From a checkpoint of a small spectrogram diffusion model.
Model: 1.7M parameters, norm groupnorm, widths [64, 64, 128].
Rows from block 2, named by matrix and row number. Each number is 500 + 50 x the weight over its row's rms, rounded and kept within 0 to 999. All counts start at 0. Numbers have three digits each.
# emb: conditioning projection (model.mid.0.emb.weight, 128x192), inputs 117-155
emb.0:556514492492424510509491520510511444471486503383490420494418515446553487409535538462538450364446519511343578463507455
emb.1:501496599467575597454461474603562513516564477454486499496523319563419507587406504464422477432402560487578517501479481
emb.2:501469506574511509482527465359458575552490531582523618490451609449554519291453549498472547483521486523547440501476539
emb.3:430509459438610455534511523700489587516466458552510545460547505499348460541576454597571528437505523444592438487525434
emb.4:511507435563620460443476503428517554461563421461465524526506624455625544563525484432462586435484445507551496496534556
emb.5:544471459554365509553511541477542467510506543537544475507495374480482506634496550555521502560532461520476520492424557
emb.6:457498548456551510482488525501457403482450542524484511462486518596405515509482491537533412566514523488455467588529516
emb.7:517527484447386474572503467501439503522466468514504358505531529478574481478508437450504445515604552520497576468504417
emb.8:470473439525568469497487484442513360551602500384579457512490542542518532519504471531456490453454511520431430463537519
emb.9:532492532503482534503502431481510391537497565399483486480534490488554521476494479486469547488480486473541453513504491
emb.10:519521500522540487482537599490531696460480536515469450470526502431489477378489524519506436440555507477265497527450565
emb.11:436482484500436533515482525453483475475552454528557482544509470543469518491499482554505601549419588539487472424515436
emb.12:537495525516462539518504467501510494516468435526479437491414483469438497501486463482515511466473494503638483536480480
emb.13:537517517468544473521497509531490649511466514549472504472506499545399454412505515489557472631550504485600743512549558
emb.14:498491493514424475496497493515485516511504475591499490531458484482522495601519504497496502420476491501453515489497490
emb.15:490481487500578502463489517558502487430467504545494619493470562456534533595512538483479471479597495487540415530486505
emb.16:476488539466455497524469514558522127489484524614501505510514630497580497448528472470470453383470555571603614504507517
emb.17:483531534468701509474480520438471498518515472472444449504508485519481490464527516530499541565438458486625500544538438
emb.18:527455476515248521504512502531536772518495438488497422502512479512474504521514491480498517597461482477386487451468492
emb.19:523519497521642459481526486427536479507474531356529611518501579538524527465502510449413531617585525535616431481500530
emb.20:487485495534428509527497486511461170501533556636539501509484506487479532522423498494516571399504498504510438493533494
emb.21:507490461495536439501553501493494656499471502449480503489523466506462481626417494501499450501532514503261602508516580
emb.22:443536500418650495525455507513457681491518519474433546484528404475436467415536477535545442402542512482651497509450431
emb.23:516526503541632540454532497516496618458507467455569540477446480473559489522546531586525460609534459505474456575516580
emb.24:477491512493834502482499505454497318495487525525527434501480534490455541542474474541529469489480497518466474517520452
emb.25:508524525544460513547487417532535340446483487547471520475552520474574464568498502476428456406495527469414602560536501
emb.26:503502505467531478479467507427461551460487457436454647482508449523505451570480548552544522665456494530540423501419569
emb.27:488492521496452501537501424450552625552491473404525315505533518502486581468503459460528561597517513488297438541461481
emb.28:480491519465405476502497470560506447492532545504484617485507510513466490446612493478503545416515447512583612448566551
emb.29:481463509538292481453542604508509496585514523404526386536516478473541539386515568471419431531513472490501542479452454
emb.30:534532457508318550490508556464468595455534470530494498491423516486586458427500543501468500478509481485544369455475465
emb.31:519534476539448484533514595491459601492484472533486520503559420484475491580519447478535510683471526525549569518496534
emb.32:526526547495470540537564469547442387477516565397482601500476498567525554455499524614514500515502548534593447492583484
emb.33:437471499471420525528509467468516396508485533502448480505639574549505482566501499472423416518562477442387400513485437
emb.34:537542456543455463482496527483538525474499342572493505504464552478469513737491520454523519595441508451531703533461514
emb.35:470481510473545609501473524482525376463450559426496465509466361487498455490548491506491495563507505513491619523483464
emb.36:465434550498663503505523520586439512469483479602456442493529491591434468463552500445504552429519454496548395455511528
emb.37:536513544507482485468481497495516526527512499459616563458402591417540512307500515550528530402479510520432509506511573
emb.38:591515401443437451527504527452480459523536511510478484514506412445435460531426433503481528364570566508448534493487468
emb.39:484482486537551443478451485498516765533500567514530430519503443497581537367504497484549470489459454555540388459514546
emb.40:518521506568572536501503574506506765494525503562514531537332468530496508383483486500554515438526477467385604532445589
emb.41:488486492540299514505525446473504546470490518518534489478513552483490507367539514495529472498503489485362379484495471
emb.42:525513494481443491494481475489521846536508506406502480550412490485586523342474514489529505579464483508488484463504537
emb.43:477492513499318493455509478510492324532456603338484448489506543524519502483527467435433461449524531511402555494533521
emb.44:529516471560440415494481482436544717478477441587513519485485486470476497326489485508503504539500526436345482482555465
emb.45:472492551470660462482531505406470397544520563555451544496577421488443507358487537515437493650441523556478413511523451
emb.46:494496471453652528524485532508522307518504472456503544489596527509488484773496506487520523381500503516740463495483519
emb.47:470499519486537514525476497571443301415494447642499492486478477508494477751495460573483516544537503495528638530490449
emb.48:469529555469550531464485473507483476460485490490441608494505456545475491568524513537462510499488481578594446497524474
emb.49:493485476520556488521492480512507445524504500485511411505515553457512516462485497481487506419491501511294554521515514
emb.50:476525498443569503418485582488476518442475494469471621446461502523407538675461481556502470569495514573436448503479518
emb.51:517571492497420506508515539453492733459517464585496505493551440488587436578484458499553505466507501495274427481475526
emb.52:575470499528391505493500462482490531464453531486573375517489550455421487747491539497519536561478524494407509531493469
emb.53:492470469545637535534524427554545520562510499464566460513489586451520537517516459470477479488554461491580560503488526
emb.54:476452500442423485546509529513502519529505498476488547514457476512547484249519493480499499544497518445803526496492503
emb.55:487564559579541477455516469502525444528572542581471590496422515533448544574508534522468489449507492535471406499533430
emb.56:449482488474687481526486507578488590510517517369490507453604523456435449461544521507522411542513489479404518466460460
emb.57:521502503523527489506502482506487691498500458499499529504490461508434515714484489494513518565499498501571604500496505
emb.58:517495495457584493488451572492521347452531597582556491514502584473514565406508454509454540383489478561564360502537506
emb.59:550506518472614509508500539506515339493496440665454408525573483490517477376489557508540495543517491466533197499510489
emb.60:572496531589315501477539511424488668478467413538512491512496506458497467397485505481526547536496497463452415515541548
emb.61:501498487512210520520501482452517610499522505402491495488479471504490496580495505503490511669494501491537597536491475
emb.62:441494506491615504442511502600506519531492533433534470489403528545544514449522472490451522283521514503560650465473541
emb.63:466512480445663478486496441488483188528497569582483543515469493491548501415474503505500488370479494525382510487497495
emb.64:564514452540350527488529474540584601501471558554486560522384527497436512553537512414468481540500507505349521520478526
emb.65:509553496547467473508479481535455732551514450412517434481535423469454517542497476527518499444499559513559433460520515
emb.66:396466509510584538465509466460505329554507424567479515481490516416559509481543525480461503632487492482650683526516483
emb.67:520431527500546483493468474420529583459468526477513509491423502579415434488465479524448527440511478504583653534513498
emb.68:473515507466480498504518491454502355532509512571444416527562548535597517516493457531493480452470548532345577448554476
emb.69:508484564471534504521500491539515567473497537462507585501510439478405460535507594469494471633539435517546449512401495
emb.70:508480462459628462502496530461470437471540495459512470457521580529523500527429467539539491500475517518384373465504478
emb.71:522502497489475511505491559572479424449477486532528496529487523497571503364506507502545547395504480460615406537489539
emb.72:477530523437443499454480479411483182473471456582486480464444538450461517573477507536493458542513538500335483504525491
emb.73:528472396573455497509489462447505781563520493445551517478483515472566498428472517514496547490479515481576481481473586
emb.74:528585470482536483528539526501565553504524587558548481549494492494505520651386535536482515449492496482474586436542524
emb.75:495504528577498529435519563660485583503535581549533393532531533517514515502576517460501479444585443475679456491460430
emb.76:454512494519623479502543498516452497529455489405468485524479515478452569561518473513517496481519542476339543567510428
emb.77:512439518504448508524511533532532516542532484420506563485555478524554487278569517477491530620470486460754496484487525
emb.78:549537568446432526560482432499497530361521494496476482506514463560469413636419465501533543446496506568381554553538502
emb.79:517523510487687503555450465508466466415452491519463542476495602473417493620507512485505454495496462582331614533467439
emb.80:545503550501500457553431432559483507471539484388430513492518490532646489631477490484508571478501538483677708519491483
emb.81:437496530404617477500507496471468545514522472467519517515465451505414531494443519471486427470502555482564345513494479
emb.82:504486456441480522492481557515490312498470491425452338497508546453509513288481452548541462439485519511328473530547466
emb.83:484523506583488541500527513512495616490491516574551502552541356455478550445484448497473550406421484506449432553535521
emb.84:528499501520581555490508484433523649498522530570532601498520523468549519582561535497484509548498439533385431510473487
emb.85:485458483525300507499544532468521414488516535601424530463412474513435483478477514455519523511514511431731433465477539
emb.86:533505460569473500486513443473537617499482500492547423472529503548484518520522533467456441529533484488567493481435482
emb.87:523530496474666415462490507592481375567495483513570505523503569547498452566551551574528497429546525565380636444539492
emb.88:497540528509405461547515447536500407498459535593534465533486486568540528513415462520430507487456472469491552505561487
emb.89:476470490452660476505511509413490622516506564456503548441505496441429540550540484566544430490507524524540520502512485
emb.90:473543513477366561539517517535527756498502466331497461535550527479441488425565512481485480579486489495407355507445474
emb.91:563461503570566503450491445516506344521492535539540662511395625553564507504451509481463575398499470523695533535529543
emb.92:412494514504430512473482514414498633591523469332543442479568435513503546372474504496526507552494520456425438510484537
emb.93:432465465511597479460496422488456276442486410461489393456513440576430462529545492476565528548597503520355376461480430
emb.94:549462463494463508572526587515529691466461488704473513520489486521561460596491487469514502519506506488592641459465549
emb.95:550557533405559473457452589538494417480526573576461513511393545373450517600533524535471453476464506521411586527524477
emb.96:541522526530323518517519499517516779506503498540488467499401483484540511277497508496502476459476506496459231501492504
emb.97:543528505486463415503475518484481658480488507588476422549467468469458530495438482481526514528491499511400665492525427
emb.98:474510525415453509486481529508512486501503489392457545488455515484563448367531444501501472510567461489500509490517543
emb.99:493505472523374543467504544463440733465489466539483454479533498489496489410487535543511510612492533476471527476518512
emb.100:444416490504412523484488540583505618553507467368584389465554506472540535342529492510498517442503529502500423486494514
emb.101:522483494495480532502548512415526506444512480527452543486528533447445470709513536543533478415488468470504662534508498
emb.102:524542510479772516489495436489512284499478498451521571519502527570517493702496491491508520537501512483486523506504492
emb.103:469493484491624463532475456540495223505509567492501564534560470518437522636517518471454497490496475520572597504474499
emb.104:556549484461629528563535476571525560451506455577457556505410518412480458455481513473521471506420514499530664543494570
emb.105:481497527499607487424477571553506588453512571322502485527584465527493536315444464536512479443490483582478237486500477
emb.106:459511505554610520495518504429514534555495445553498459485576434513609476625486512552561479475536507517617463516539500
emb.107:473485472491518518499450562426445512439510553597526547491524525577393478399495480593509519574569503493513386485445498
emb.108:523499490532324516525521482494543476522450504533523419505487474445511469525539486438487491464463502481555548465521541
emb.109:493483508510512483499494465532464513515493435553472539481473539482576491582542528425398537413473460464199496573465473
emb.110:491521469447421483485501391522465530485510468425523470519495512472453534524486586508490500552506519475387556498523465
emb.111:520529524487598490441506461524508585486505581506494580503460497471503529623487493495523563528467513517608672463530508
emb.112:464513510533609467474502544494473529498495480496492508460523429498526548455508523482502472476469496506516398482479512
emb.113:506498463472420496509441530562503591429504514440535462456569569497517547501519450542461530611495511518678310504495481
emb.114:513518481509535516466515478488511432533482512563521585504470476484448527559507495486475531462500435496452697456504573
emb.115:493491498487452525543515510552546622538504463590489531523493487492499458532555536511526464395538495462577447494492534
emb.116:547519504529738472528508497535536451501488506442538485511567582450608501384545519440535492480460475465479461537506520
emb.117:490511489508376510493490435440464301520491514472494481515430521517436489449448496501480528536460497506481371525527471
emb.118:466474542500495526476512487452505504516517532356475433497472453488509517586471487506473492425535538520566791500500479
emb.119:516477515484435494509508524453488478468550504579452489522501433545461471605493507532518509529539529527198595560503441
emb.120:511503496532573522518520462474508470517507547532507445492568538448496536203509484470538490499484506486356472456548499
emb.121:508463499509560486511434567476465306473529532555502385481558499545455561633476428513489525374503476548569608542465528
emb.122:537508528505339471511501512483457544512535500509524556468345457505395490668500548467513500413508472492547523514499463
emb.123:468492552415368479490467491570485433461517526494480503534513466533502460640491503486459461410508492517499504458512515
emb.124:489476462535681510527513480412512438507528448530513503491486531527527481405490527462457523370493492484434440503482461
emb.125:516511511482360498494500531540494584494501493467494482518470450480464483497505515515505478819518501510555506491483506
emb.126:511496463503752527502534483432517684532470510518500539483527569497579513459505478515501524421484535495500485505517510
emb.127:493542515514293486497490466594526309476468496474464544528550440510480517549483528514487483431501468479594455508499488